A small class-conditioned image diffusion model, trained from scratch.
Training: muon at rate 0.0018, batches of 256.
Rows from block 2, named by matrix and row number. Rows with one number belong to one attention dimension. Each number is 50 + 12 x the weight over its row's rms, rounded and kept within 0 to 99. All counts start at 0. After the name is the row's rms in percent of the matrix's.
# v: attention query, key and value (stacked) (model.blocks.2.attn.qkv.weight, 576x192, the v third), inputs 64-127
# proj: attention output (model.blocks.2.attn.proj.weight, 192x192, transposed), outputs 64-127
v.111 086:48 41 56 39 44 38 47 33 44 48 53 65 38 32 49 75 33 36 53 27 57 42 23 59 22 35 33 54 38 25 35 48 56 46 36 59 67 65 66 46 46 56 48 72 69 36 53 50 33 66 24 53 29 52 47 51 31 48 39 49 53 50 41 32
v.112 109:65 52 61 58 55 32 56 52 31 44 60 56 48 49 44 44 44 46 48 50 69 53 55 48 46 36 76 58 66 44 44 44 43 81 64 44 49 41 64 68 59 49 59 43 42 39 68 38 41 59 36 30 46 40 56 70 50 52 47 59 61 50 58 77
v.113 090:57 70 57 47 41 59 79 43 48 53 40 56 35 62 60 60 61 51 39 43 57 57 44 62 65 60 50 50 40 49 50 46 61 42 23 61 41 41 49 57 50 86 53 45 39 24 58 41 56 58 59 57 46 60 61 35 37 52 37 48 72 67 52 48
v.114 102:57 52 78 47 39 74 52 41 63 53 71 39 43 37 57 66 53 59 68 54 54 58 39 82 41 44 42 67 47 48 56 48 39 32 70 44 48 38 48 35 50 40 38 46 46 50 53 62 66 45 57 47 45 50 62 68 45 65 43 58 72 47 47 24
v.115 125:64 43 52 43 59 55 57 66 58 54 57 58 58 61 51 47 47 60 69 35 59 60 49 49 42 44 55 53 59 55 60 51 26 38 86 42 55 50 83 52 78 50 44 44 55 49 61 57 66 46 31 52 56 42 62 46 52 44 65 58 54 69 50 52
v.116 106:43 65 26 53 39 64 30 65 40 27 50 40 51 44 65 61 42 60 53 49 67 47 55 40 56 49 58 48 54 54 56 59 48 46 45 46 42 59 52 59 51 51 61 50 41 40 30 22 44 41 54 80 49 52 47 35 50 52 49 48 44 53 67 50
v.117 110:46 45 41 58 47 38 28 36 37 54 43 42 46 46 50 45 41 24 56 53 52 63 56 59 38 58 71 43 42 46 35 44 67 52 71 53 47 50 34 50 49 40 44 42 54 46 57 44 32 27 55 70 63 47 41 50 58 49 54 43 54 37 51 28
v.118 103:62 71 50 42 56 59 49 43 45 41 36 63 35 66 25 59 41 55 69 53 64 52 69 48 55 44 50 42 45 52 41 53 40 48 52 70 75 50 40 65 49 58 46 57 69 70 72 25 70 53 72 49 49 53 62 54 35 47 73 39 55 41 52 37
v.119 107:50 42 40 49 35 64 43 43 63 67 66 48 50 64 56 60 51 50 36 49 45 44 58 49 44 65 44 35 45 27 52 56 33 48 38 55 56 60 42 51 34 51 45 52 55 38 76 35 39 72 57 39 50 55 46 50 47 38 56 48 44 41 60 41
v.120 109:37 65 70 35 37 67 42 60 33 44 44 28 47 43 70 41 48 51 44 67 43 37 44 60 35 56 57 57 58 63 31 53 51 62 58 55 40 35 50 28 52 49 55 45 41 63 45 36 62 55 80 43 65 64 28 33 41 77 35 64 49 50 45 53
v.121 102:59 61 30 39 47 35 54 48 24 34 65 62 53 55 52 50 46 50 31 49 55 46 90 42 63 62 47 41 31 51 48 73 67 54 44 55 40 60 32 50 50 42 53 38 28 26 59 60 74 51 62 54 44 37 76 37 46 33 62 58 46 53 27 49
v.122 101:42 41 66 37 51 57 61 56 45 77 63 54 51 69 50 48 45 54 73 54 47 60 32 53 53 49 51 63 33 56 42 50 38 61 34 43 55 29 47 43 63 48 50 37 49 49 59 59 53 35 56 40 53 47 56 52 55 43 48 50 57 61 68 61
v.123 098:64 54 47 51 73 42 67 35 41 51 46 60 75 64 42 54 36 41 66 57 68 73 45 46 51 62 35 45 34 67 29 49 35 49 67 60 64 37 58 51 56 35 46 60 49 49 58 54 66 67 47 55 66 51 45 40 49 45 45 59 48 52 36 59
v.124 107:77 62 39 46 57 43 46 60 51 34 40 33 44 55 37 63 68 63 60 46 50 36 80 38 49 37 55 58 52 44 66 52 66 43 45 36 44 54 55 49 46 65 50 38 69 62 36 43 63 31 56 57 56 40 45 27 34 47 59 74 59 47 45 46
v.125 108:39 57 35 66 44 44 42 58 29 52 46 39 69 52 62 43 39 63 24 62 39 45 42 30 51 64 65 32 51 75 39 62 62 54 19 50 55 48 25 51 51 30 49 46 44 46 39 54 29 60 62 50 55 60 43 69 65 69 51 38 36 54 68 54
v.126 102:54 62 51 36 54 56 59 39 38 40 56 51 33 56 48 71 52 74 71 69 64 31 46 49 53 42 57 52 52 63 32 52 58 52 58 26 63 55 50 46 77 52 62 50 43 42 35 66 44 57 72 64 33 58 54 57 57 52 51 48 65 35 56 35
v.127 106:54 40 59 54 58 42 38 64 58 50 57 41 56 49 42 33 60 39 54 39 51 47 50 52 41 55 21 54 53 53 52 53 71 22 35 68 43 44 33 58 62 54 48 45 31 48 44 55 41 65 48 24 53 71 60 61 54 49 51 45 24 50 49 23
v.128 096:24 47 57 57 41 80 33 31 63 56 59 37 55 65 49 40 52 51 31 46 70 26 64 47 56 44 48 35 59 33 73 70 50 73 66 49 46 51 55 60 34 60 53 64 63 49 40 60 37 61 23 52 46 53 69 47 53 27 67 60 43 52 61 70
v.129 091:59 59 65 56 45 60 25 52 62 38 46 28 60 58 49 52 54 57 53 46 61 57 64 37 55 44 57 43 35 29 55 48 65 53 59 48 53 52 71 68 46 35 45 66 66 35 47 38 71 40 54 57 67 52 43 40 52 56 44 34 66 50 45 64
v.130 086:47 52 49 53 44 26 55 49 59 40 55 47 54 54 35 54 54 41 46 62 55 45 43 53 46 37 70 27 49 40 39 48 41 45 51 63 69 32 43 72 47 41 53 47 51 76 65 73 47 44 27 51 55 52 38 55 74 46 60 47 66 25 45 63
v.131 112:55 54 56 41 52 54 48 66 44 58 66 49 33 51 72 41 54 54 45 55 50 62 46 67 51 49 61 67 47 50 48 62 37 22 50 35 38 29 70 58 86 57 49 44 57 36 51 57 53 52 57 74 47 46 51 47 42 45 35 54 65 70 52 34
v.132 084:41 48 37 50 56 44 49 53 38 52 37 65 37 38 75 35 59 52 70 50 52 66 54 41 54 47 57 48 49 45 63 63 47 73 49 49 34 42 50 42 47 38 42 53 56 60 57 49 35 40 58 67 76 35 47 29 38 51 41 55 49 54 35 82
v.133 103:38 42 55 62 52 52 71 55 38 81 46 59 46 45 43 46 45 41 57 71 49 58 51 46 49 47 41 56 44 51 41 39 44 52 39 43 54 29 39 72 32 40 38 57 46 62 41 61 48 48 58 65 50 42 49 27 54 54 49 41 63 80 73 48
v.134 105:48 52 27 51 52 49 29 49 70 58 52 67 30 56 45 61 49 57 49 39 25 64 38 37 50 38 51 54 52 58 64 50 48 60 49 33 34 67 59 44 69 53 52 65 57 46 48 50 57 58 38 44 70 36 33 52 61 49 65 39 30 43 38 26
v.135 101:47 47 47 41 59 43 68 61 40 53 26 36 51 48 42 45 52 86 42 71 56 42 46 33 56 59 61 31 41 56 40 34 58 66 49 38 52 52 45 58 74 31 35 79 50 39 36 65 49 56 59 41 50 53 71 47 21 48 54 55 52 48 45 47
v.136 088:48 53 40 72 59 44 54 58 54 60 56 49 31 71 34 52 35 57 66 32 55 52 29 53 54 39 67 59 61 50 52 53 54 50 31 32 42 52 53 59 69 61 43 45 49 36 60 61 44 46 33 26 53 28 54 43 66 26 54 38 55 59 44 53
v.137 113:67 37 75 41 61 48 41 61 63 51 51 51 45 58 36 13 41 62 67 43 62 53 28 45 60 43 41 83 60 57 39 47 13 35 59 36 58 44 49 48 75 64 60 52 59 61 57 34 56 24 45 53 37 57 40 68 60 46 33 48 41 55 62 34
v.138 091:28 76 57 48 66 60 55 54 57 44 28 39 41 48 48 67 55 79 45 67 51 34 49 24 59 69 52 51 67 69 66 60 49 50 37 41 49 51 58 41 51 55 66 55 49 50 48 73 50 41 40 44 44 35 50 40 45 46 56 51 72 50 35 53
v.139 100:34 49 35 56 62 36 35 48 43 36 27 67 66 59 69 39 45 30 22 47 35 52 49 48 49 55 55 37 22 54 49 52 53 55 33 59 48 42 34 71 57 50 38 56 44 48 43 64 41 34 46 53 46 47 44 25 42 57 59 56 58 50 55 53
v.140 112:56 45 42 35 42 20 32 57 55 64 51 46 43 39 43 48 67 28 25 69 67 58 54 65 52 72 39 41 37 38 50 45 59 41 27 68 67 56 30 47 38 52 62 48 44 47 44 64 43 57 51 63 56 59 61 63 41 43 43 42 46 69 83 56
v.141 093:57 58 62 35 51 50 45 38 40 48 53 44 28 51 41 44 31 40 18 63 50 38 57 46 30 57 64 57 45 42 18 52 28 48 56 65 36 53 42 43 36 49 48 72 25 60 71 43 49 44 66 57 31 60 30 44 65 67 43 61 50 48 67 73
v.142 086:60 47 50 52 73 41 27 51 57 48 48 61 41 65 46 54 56 62 73 51 25 50 41 51 53 39 67 51 32 63 43 34 68 71 60 43 59 33 54 37 40 46 60 55 43 54 26 56 62 32 60 51 44 41 47 48 50 47 45 52 59 47 58 50
v.143 081:34 63 32 70 55 56 20 51 53 51 53 56 57 80 47 69 51 37 43 45 29 44 43 40 40 61 37 33 83 53 39 49 51 45 54 62 38 49 57 47 34 42 69 57 68 55 58 54 54 56 39 54 54 44 59 65 74 51 70 29 40 52 59 54
v.144 087:55 50 33 61 38 36 45 63 75 39 38 56 62 44 36 48 57 58 34 59 52 49 42 27 55 57 41 49 52 59 61 57 45 57 52 23 45 40 53 62 41 75 45 38 65 48 38 53 44 51 28 66 61 35 48 53 71 59 56 39 41 64 62 34
v.145 090:34 22 49 46 45 57 62 50 77 35 61 52 41 42 66 64 39 31 52 58 37 41 42 60 35 63 51 45 34 44 69 61 45 58 55 47 61 63 33 43 56 46 43 41 77 66 67 41 39 60 15 41 52 38 68 69 63 47 35 59 58 38 80 67
v.146 085:42 36 61 38 53 66 49 53 61 28 36 64 60 52 60 48 55 36 51 34 42 53 29 67 50 48 56 42 63 41 53 48 60 56 51 55 50 56 42 45 55 75 54 51 41 49 50 32 65 66 59 29 50 45 57 18 35 47 36 63 68 74 33 62
v.147 092:55 63 56 42 55 43 85 68 68 52 62 32 33 46 51 62 48 38 44 28 51 45 36 76 48 39 53 59 64 55 59 45 76 64 46 50 39 38 34 45 57 74 60 29 45 59 33 57 61 38 40 51 62 35 49 52 31 64 48 71 72 40 54 66
v.148 082:53 53 69 31 80 51 45 64 27 43 60 51 28 50 56 63 55 54 65 53 49 29 71 57 39 42 42 76 43 60 30 42 44 55 54 57 56 35 36 49 50 30 52 42 43 42 53 39 41 44 47 20 39 43 60 47 51 61 30 53 53 52 47 60
v.149 090:60 51 46 52 52 44 69 73 53 42 43 34 50 56 58 57 61 44 29 53 19 43 46 34 48 26 44 29 59 67 46 43 47 48 41 45 54 46 40 44 41 61 44 48 62 62 45 51 53 54 59 45 51 49 44 50 48 24 43 56 41 42 75 64
v.150 093:38 48 69 43 32 45 51 67 51 60 62 53 57 46 63 33 58 46 51 41 47 64 47 75 50 39 53 63 59 42 66 50 63 31 61 37 52 65 59 14 65 48 32 58 55 60 44 39 63 42 73 55 63 44 36 48 59 57 35 61 65 55 44 26
v.151 083:55 36 51 57 48 57 41 41 52 54 59 49 48 26 51 44 45 19 45 34 48 41 41 55 48 30 49 62 34 45 45 37 40 43 51 46 45 50 57 32 57 71 40 51 66 58 36 49 38 49 45 50 37 70 65 44 87 58 59 40 46 71 58 39
v.152 080:59 70 37 53 60 55 78 36 64 48 47 53 30 45 83 47 27 56 36 65 54 64 26 50 58 47 50 60 27 46 61 58 49 43 54 48 43 62 57 32 46 46 61 49 52 71 53 25 31 38 60 31 62 46 35 44 28 70 39 54 73 60 46 33
v.153 097:49 49 40 41 96 47 45 52 45 52 43 46 29 52 47 64 62 71 54 22 61 40 66 27 44 64 65 58 45 55 36 47 53 42 54 57 50 65 54 23 37 43 23 52 65 48 52 40 46 53 49 35 52 52 54 68 45 52 38 41 29 64 43 36
v.154 092:38 50 54 37 60 43 51 49 74 41 56 64 53 58 57 54 51 49 61 61 58 39 32 43 46 74 59 33 80 51 46 43 46 31 38 32 42 48 45 53 56 68 75 69 43 17 69 41 43 52 50 68 61 45 71 57 50 55 44 46 52 60 58 54
v.155 099:28 46 42 55 65 62 50 55 52 63 53 42 64 45 43 51 65 54 48 57 42 39 50 51 58 47 49 58 27 68 51 43 71 45 48 73 50 62 46 28 38 43 34 54 74 46 37 48 47 43 35 44 48 58 61 27 32 59 57 32 41 36 31 78
v.156 088:37 82 44 72 40 61 39 51 38 44 42 60 75 51 43 62 44 59 30 47 72 42 63 36 47 33 64 55 31 56 52 66 84 35 48 57 52 36 31 46 43 45 43 39 58 31 47 40 42 54 36 46 45 53 52 59 52 59 52 52 76 38 58 67
v.157 093:59 54 39 51 51 48 54 36 40 48 39 40 53 53 41 44 52 56 66 30 36 48 71 55 52 61 48 60 50 46 40 50 49 42 56 31 27 65 58 42 31 55 69 39 42 41 53 47 70 47 52 32 49 22 48 45 65 64 60 35 34 44 54 37
v.158 080:50 59 61 42 67 45 36 58 23 37 53 45 56 36 41 45 56 43 88 49 36 46 60 49 34 60 54 59 54 43 48 61 39 41 47 33 62 48 53 42 60 48 54 38 69 54 49 42 61 49 62 34 56 45 47 49 58 44 58 56 41 55 49 46
v.159 095:65 44 76 52 61 46 45 53 53 47 55 39 30 49 53 57 52 18 19 52 55 56 58 36 53 58 48 61 43 20 73 65 40 42 35 41 42 68 23 60 47 48 58 62 58 64 51 67 62 52 33 29 37 54 74 37 47 56 39 42 33 41 46 60
v.160 091:49 82 68 51 70 55 42 61 53 57 62 85 47 60 53 68 40 60 58 56 49 32 35 45 45 41 40 46 37 62 63 36 47 33 44 53 34 54 33 56 62 60 61 43 58 61 54 53 43 61 51 45 34 51 49 52 49 51 57 62 64 37 86 56
v.161 098:46 63 36 40 62 76 54 39 28 58 53 58 42 35 50 58 40 68 31 40 65 50 43 41 03 54 75 37 55 46 43 63 52 63 46 41 35 67 52 53 44 49 52 63 34 34 40 58 25 52 59 57 35 43 37 57 61 47 45 55 69 42 59 61
v.162 092:19 46 58 54 76 40 66 53 33 62 41 40 55 42 48 45 64 64 62 41 54 42 42 57 54 37 38 60 44 62 35 61 63 56 55 54 42 49 58 53 64 66 24 44 54 53 47 36 41 24 51 38 59 51 38 37 53 51 53 57 61 48 45 23
proj.111 096:36 28 39 27 42 45 62 24 42 46 44 48 47 42 65 49 34 42 63 45 46 59 49 37 51 31 71 59 46 59 45 68 66 22 52 55 46 38 55 69 59 33 53 57 37 59 56 44 49 33 53 85 52 52 23 51 55 45 57 47 48 57 45 51
proj.112 111:41 31 58 44 48 74 57 53 56 52 55 55 70 47 64 45 43 48 69 63 56 52 47 44 61 50 45 49 60 51 41 51 33 58 38 47 43 61 55 45 61 58 43 45 38 71 47 48 49 58 55 55 46 66 45 66 36 58 52 47 51 33 50 84
proj.113 101:49 50 45 53 59 52 24 42 60 45 49 46 26 45 56 58 55 41 65 31 58 51 55 44 14 66 58 34 23 53 51 51 60 44 31 63 35 50 57 37 32 61 33 46 50 85 40 47 30 44 46 50 60 52 53 33 50 78 58 62 52 63 46 68
proj.114 104:42 37 39 53 36 32 30 37 59 47 46 61 52 48 36 42 48 51 42 45 60 43 48 35 30 29 67 71 42 55 46 41 74 38 94 38 56 59 60 52 58 49 60 36 53 55 33 51 44 46 36 31 41 24 39 51 68 45 59 40 50 50 52 40
proj.115 111:48 62 45 50 65 48 57 17 64 53 54 37 50 60 62 64 40 54 36 47 47 33 54 49 50 43 46 38 45 45 43 48 72 50 69 37 53 48 65 50 48 60 50 47 46 60 57 48 37 57 41 50 38 25 38 59 46 44 53 43 58 26 52 93
proj.116 101:46 57 38 36 51 24 69 58 46 51 40 31 37 53 65 46 61 45 58 50 64 56 57 41 39 61 54 47 51 46 53 58 54 41 37 67 49 47 59 47 47 53 47 63 63 57 60 57 44 62 48 67 44 21 58 44 63 40 40 39 68 75 48 47
proj.117 108:63 42 67 46 63 71 62 49 52 37 29 57 44 48 47 50 44 70 56 38 50 59 39 51 55 47 40 41 47 32 58 39 55 29 51 75 51 59 37 57 49 44 46 44 41 61 60 42 66 35 59 63 52 59 54 49 37 51 40 57 43 30 45 16
proj.118 095:41 36 38 47 46 48 58 69 52 33 47 49 41 47 46 57 31 65 30 50 71 51 43 49 44 60 42 58 34 55 64 45 68 81 27 49 38 39 39 31 67 45 54 58 59 44 36 35 34 42 55 46 47 40 57 58 47 49 42 53 59 60 58 37
proj.119 102:51 49 32 58 51 64 52 44 52 57 52 62 61 41 35 41 56 44 51 37 48 69 64 60 39 57 45 61 66 56 50 51 54 53 52 52 42 65 50 42 36 43 36 29 56 46 33 64 59 74 57 47 71 51 55 53 43 62 53 51 42 57 51 66
proj.120 101:52 68 62 58 42 44 51 71 36 51 59 52 59 50 84 58 58 40 44 50 44 53 66 61 59 58 50 58 57 48 45 59 41 45 66 53 45 54 65 44 55 45 55 46 52 37 43 26 32 67 46 31 52 79 47 48 51 43 49 83 57 72 37 69
proj.121 112:57 52 36 58 45 27 48 61 56 43 47 63 60 52 43 48 59 43 50 34 49 28 43 58 45 51 64 50 35 54 46 62 45 53 28 52 57 50 59 44 36 50 60 38 33 67 38 53 30 63 35 53 35 69 37 42 62 52 44 64 71 38 33 39
proj.122 093:53 57 34 65 57 39 45 41 51 59 48 38 38 47 57 47 35 33 74 54 45 38 55 43 63 67 67 51 73 40 40 49 54 21 48 22 36 54 49 50 56 53 36 32 43 46 32 62 46 52 58 48 42 54 64 54 60 62 45 42 43 61 62 36
proj.123 096:56 57 39 58 55 55 42 52 46 52 54 39 62 56 55 47 33 52 54 58 55 49 47 65 54 75 54 23 33 29 39 39 68 50 55 50 45 81 59 40 43 48 61 39 24 44 62 50 28 48 53 58 35 41 46 47 49 63 60 41 73 31 46 48
proj.124 105:39 70 46 57 46 50 39 49 63 50 42 64 45 49 40 66 41 57 52 55 46 53 46 27 53 52 48 62 51 36 44 68 48 64 48 76 47 55 73 54 40 60 51 26 28 44 46 61 25 33 46 27 62 36 41 58 57 46 55 55 45 48 52 73
proj.125 114:30 47 42 54 46 59 64 70 66 61 55 86 67 52 36 31 49 46 48 62 41 28 45 49 49 55 51 36 56 57 52 53 44 59 11 60 56 49 62 53 44 36 50 60 64 46 59 47 62 75 67 40 73 47 55 57 51 34 63 58 62 64 60 53
proj.126 100:40 57 64 37 50 47 53 36 39 58 31 45 16 47 57 00 51 56 57 48 67 45 44 59 50 36 56 60 42 51 54 68 47 27 50 30 47 72 60 43 43 56 44 47 40 75 54 58 60 56 40 51 71 45 38 31 49 58 48 57 54 52 43 48
proj.127 102:66 34 46 59 47 52 54 58 42 41 55 52 42 38 49 30 42 47 46 34 63 39 51 30 43 56 56 53 50 66 54 71 21 54 61 58 49 45 76 44 27 61 52 48 50 52 40 34 48 35 36 36 48 42 55 63 36 39 36 33 58 39 59 28
proj.128 087:69 64 60 44 47 52 49 08 38 67 55 46 49 63 63 57 27 42 52 51 46 53 64 42 37 36 71 38 49 36 41 53 48 33 37 31 58 64 50 61 55 49 53 52 49 43 74 47 62 45 39 45 40 38 34 47 25 48 57 42 58 46 57 43
proj.129 094:39 55 28 45 54 49 58 39 70 56 48 53 47 48 64 30 59 44 57 39 66 50 39 52 49 55 54 74 44 58 49 56 44 49 30 61 48 66 62 54 21 58 50 38 43 58 63 46 34 57 41 43 41 49 38 61 42 49 58 45 43 52 57 42
proj.130 084:54 33 65 34 60 67 52 79 62 39 61 28 52 65 37 33 57 46 49 41 74 48 48 33 35 37 58 54 39 54 48 54 22 55 77 59 59 45 71 60 50 45 57 52 48 43 38 49 59 54 63 59 65 45 66 72 52 49 45 37 44 47 43 47
proj.131 090:37 57 32 60 62 63 38 57 56 60 45 64 47 50 38 60 41 67 54 45 69 60 48 52 59 55 28 45 25 44 41 46 61 81 19 59 56 71 42 51 62 53 53 69 43 54 66 59 51 49 56 68 45 50 56 49 56 44 43 47 71 47 45 62
proj.132 089:50 27 30 57 36 52 63 46 35 42 44 49 24 62 33 47 47 49 57 54 40 44 58 75 64 58 39 54 47 62 49 57 62 44 30 50 29 71 43 61 38 32 67 57 44 43 58 34 50 56 34 47 44 54 43 49 72 58 59 42 51 53 29 44
proj.133 093:52 59 47 34 48 24 59 62 38 51 32 34 52 40 57 40 47 40 41 49 63 52 50 39 33 51 51 79 51 60 59 49 47 58 14 50 44 43 35 46 44 56 50 52 53 47 42 51 48 53 39 40 70 49 61 68 54 49 43 58 45 45 45 49
proj.134 093:69 53 59 34 50 62 53 31 57 59 48 46 42 60 49 30 73 50 49 51 45 59 49 57 57 33 77 51 43 25 34 62 43 50 81 30 42 53 62 66 56 50 64 49 38 42 54 64 60 35 55 47 45 65 54 34 27 52 49 37 44 29 53 45
proj.135 101:48 39 54 48 52 39 59 46 65 53 50 47 41 31 67 59 60 16 35 57 52 51 51 37 54 50 68 41 67 61 37 68 44 50 54 52 52 49 59 50 51 64 59 55 59 71 29 56 29 49 50 42 52 37 44 53 45 52 56 40 54 44 47 61
proj.136 086:62 54 56 41 42 58 34 53 32 69 57 50 38 57 51 42 66 32 62 44 51 59 37 39 27 48 50 48 66 59 43 36 34 75 67 39 42 45 34 50 65 60 54 54 54 42 39 61 66 59 54 38 50 43 32 35 40 67 54 59 41 32 55 62
proj.137 110:48 42 57 47 47 64 53 70 54 51 51 49 53 52 63 41 49 39 49 47 46 53 43 49 45 49 46 56 62 57 69 36 53 72 00 70 59 63 40 49 52 48 44 57 65 45 53 68 57 74 57 48 54 52 48 53 44 58 51 62 44 61 49 48
proj.138 091:55 53 62 47 49 54 72 34 50 32 50 61 28 42 68 36 36 45 49 34 67 76 58 52 49 63 53 69 49 52 41 49 60 50 60 20 52 64 72 41 37 59 37 43 44 42 44 63 48 57 41 32 48 85 48 47 54 39 37 48 39 57 62 39
proj.139 095:57 58 40 52 49 38 40 43 20 36 58 54 40 52 36 61 44 62 59 49 42 30 34 67 56 73 68 36 38 50 48 52 66 74 68 37 42 54 65 43 69 48 53 32 39 40 45 55 55 53 52 51 62 50 52 37 60 52 49 51 31 61 66 72
proj.140 089:53 40 42 42 30 57 58 23 67 66 38 53 47 57 57 29 60 44 56 65 41 38 45 33 45 54 69 56 58 61 52 41 55 45 77 47 46 51 56 60 36 56 64 58 59 58 62 53 60 40 20 39 39 35 39 41 75 54 52 43 51 56 43 68
proj.141 096:30 61 40 29 54 25 48 66 63 38 51 54 26 47 42 36 68 47 21 40 57 36 47 47 52 23 16 37 56 44 61 43 37 62 33 78 48 37 57 62 60 44 40 66 58 39 46 47 57 70 57 52 56 35 54 50 43 49 56 67 39 56 60 47
proj.142 080:52 47 46 34 47 54 68 55 66 40 52 35 71 49 80 53 33 46 44 36 41 27 36 50 35 23 29 40 39 61 57 67 61 39 28 51 37 54 45 37 46 48 41 39 43 49 39 52 54 78 43 30 43 40 43 50 30 64 59 44 47 44 58 32
proj.143 085:57 69 72 64 37 59 59 22 64 53 29 38 69 72 57 62 73 49 41 51 27 63 44 43 38 35 51 46 48 62 22 57 39 51 81 62 61 52 32 71 54 66 51 55 47 40 77 45 59 47 40 52 64 42 34 49 49 28 57 21 42 23 55 45
proj.144 083:38 33 55 41 54 46 53 74 56 40 68 57 69 53 77 58 73 45 54 41 47 38 62 64 57 18 67 39 26 68 49 37 50 56 75 30 58 49 44 59 72 50 49 74 63 55 59 57 58 38 53 53 65 41 63 48 67 49 38 55 48 57 62 44
proj.145 101:49 38 54 31 40 45 41 32 41 58 73 53 58 43 59 30 51 35 49 56 33 38 51 39 50 54 62 63 33 59 38 80 40 42 51 39 52 40 52 58 38 53 70 50 55 53 85 47 48 46 52 44 71 38 45 76 41 53 37 66 39 65 59 49
proj.146 098:60 51 28 58 53 54 41 44 58 54 69 71 50 57 53 45 66 59 43 56 58 54 30 54 48 60 54 65 26 31 48 52 56 59 38 44 56 50 55 53 46 57 46 50 68 54 49 17 47 45 64 50 55 51 53 26 53 64 36 51 52 46 52 62
proj.147 104:54 49 42 63 50 54 41 69 70 44 24 50 52 63 42 65 31 42 42 64 29 47 47 41 40 51 20 57 51 52 37 28 41 47 51 29 53 46 50 44 48 71 46 29 35 40 40 51 40 79 56 78 43 42 67 56 36 43 53 57 51 69 59 33
proj.148 092:57 49 24 70 52 59 53 80 52 48 54 64 27 58 41 32 65 57 70 51 54 54 56 59 43 47 51 73 66 53 63 38 46 44 50 43 55 45 44 49 40 39 41 49 39 39 38 54 37 35 25 08 44 57 43 35 35 24 52 43 67 52 36 29
proj.149 108:66 37 54 49 42 71 52 44 43 34 30 63 32 44 60 41 39 40 39 43 68 51 72 62 44 50 49 49 58 67 74 45 43 69 54 65 49 44 46 58 46 36 60 47 52 41 35 19 41 59 37 26 56 44 67 37 53 64 54 44 70 50 41 40
proj.150 087:62 54 68 56 50 54 45 52 40 63 54 46 33 58 43 74 30 57 56 57 60 35 43 16 47 47 24 52 47 49 59 47 40 60 60 30 54 39 32 52 59 64 49 51 55 49 67 66 28 41 62 54 50 70 63 40 56 34 76 45 56 51 31 36
proj.151 086:52 56 36 46 46 50 73 59 25 73 33 38 81 48 70 43 52 47 50 19 41 49 38 47 58 24 48 74 72 60 63 40 27 47 46 69 44 70 40 45 68 50 53 39 42 62 66 55 43 52 68 46 53 53 51 73 44 22 50 46 35 59 55 57
proj.152 085:53 62 55 52 46 59 48 32 61 53 30 39 35 64 40 82 25 44 69 63 52 49 54 35 44 49 48 50 47 53 29 60 32 62 62 80 61 48 67 48 39 49 55 53 50 42 68 52 49 64 26 49 41 52 57 75 39 30 31 52 56 40 50 51
proj.153 096:40 58 53 28 49 19 69 14 58 39 46 34 39 40 27 33 44 39 34 63 31 50 41 55 62 67 43 38 58 50 49 38 52 56 57 34 41 53 50 55 44 45 48 48 53 43 60 50 41 64 76 60 43 44 45 71 58 28 57 44 51 38 67 47
proj.154 088:65 36 62 49 45 54 53 25 53 42 49 54 54 54 49 51 55 64 37 40 61 49 30 53 52 45 57 16 38 56 61 21 55 57 52 37 63 52 48 56 57 40 54 60 59 38 42 51 51 57 34 56 49 40 52 52 43 65 50 40 58 53 39 39
proj.155 091:50 38 64 28 58 40 58 37 56 54 20 40 58 32 34 32 61 38 65 55 58 31 63 22 57 35 25 52 68 59 42 46 50 53 36 47 43 43 51 45 42 61 49 37 33 51 68 64 48 54 47 47 38 56 36 41 47 43 53 41 40 54 50 58
proj.156 103:62 74 58 49 57 52 63 22 53 37 29 50 61 55 76 34 43 66 61 48 52 51 44 55 40 55 42 24 41 34 52 24 43 60 45 58 57 52 40 44 57 62 37 44 61 61 32 29 61 37 48 46 38 41 46 34 49 26 51 68 43 53 49 31
proj.157 084:37 46 47 48 46 48 57 36 45 58 17 42 60 50 37 58 43 62 54 61 52 50 55 49 48 63 21 45 34 51 54 48 75 62 50 46 53 57 55 55 45 47 67 44 47 51 51 75 44 68 59 58 47 61 56 44 46 60 61 68 53 59 39 59
proj.158 090:55 56 49 31 51 54 70 61 29 51 51 54 31 51 55 61 90 41 36 59 70 46 55 59 52 60 38 55 54 48 45 34 57 82 37 40 64 44 41 63 56 53 41 50 44 71 65 58 42 66 43 47 44 56 54 35 33 49 44 56 47 56 59 52
proj.159 093:32 50 59 35 42 63 63 42 43 40 74 40 54 44 57 68 54 82 43 40 40 44 46 38 72 36 59 43 33 67 69 48 53 56 52 57 51 33 23 55 43 50 39 67 40 46 75 61 46 43 63 58 49 59 55 52 73 35 63 50 49 58 50 20
proj.160 100:50 48 49 76 77 38 53 60 41 47 63 50 55 38 38 45 46 65 57 45 54 61 55 41 63 44 60 38 67 21 57 42 31 62 78 42 63 61 43 54 70 52 53 47 53 49 52 46 52 70 54 65 50 61 49 64 75 44 33 57 28 36 57 51
proj.161 104:53 54 66 51 39 48 56 54 37 62 48 50 35 55 44 53 37 41 50 45 52 48 40 49 47 38 44 60 47 53 58 62 33 36 33 56 72 34 40 65 39 62 53 46 62 58 60 67 53 64 62 60 48 50 64 37 53 54 44 55 31 56 51 54
proj.162 093:58 33 47 49 40 58 34 36 37 47 62 61 49 39 64 73 49 48 53 51 52 53 62 40 49 35 50 47 38 50 38 61 49 60 55 57 23 35 55 61 69 33 67 57 37 38 60 26 57 22 43 58 58 46 70 43 51 53 48 60 55 47 38 46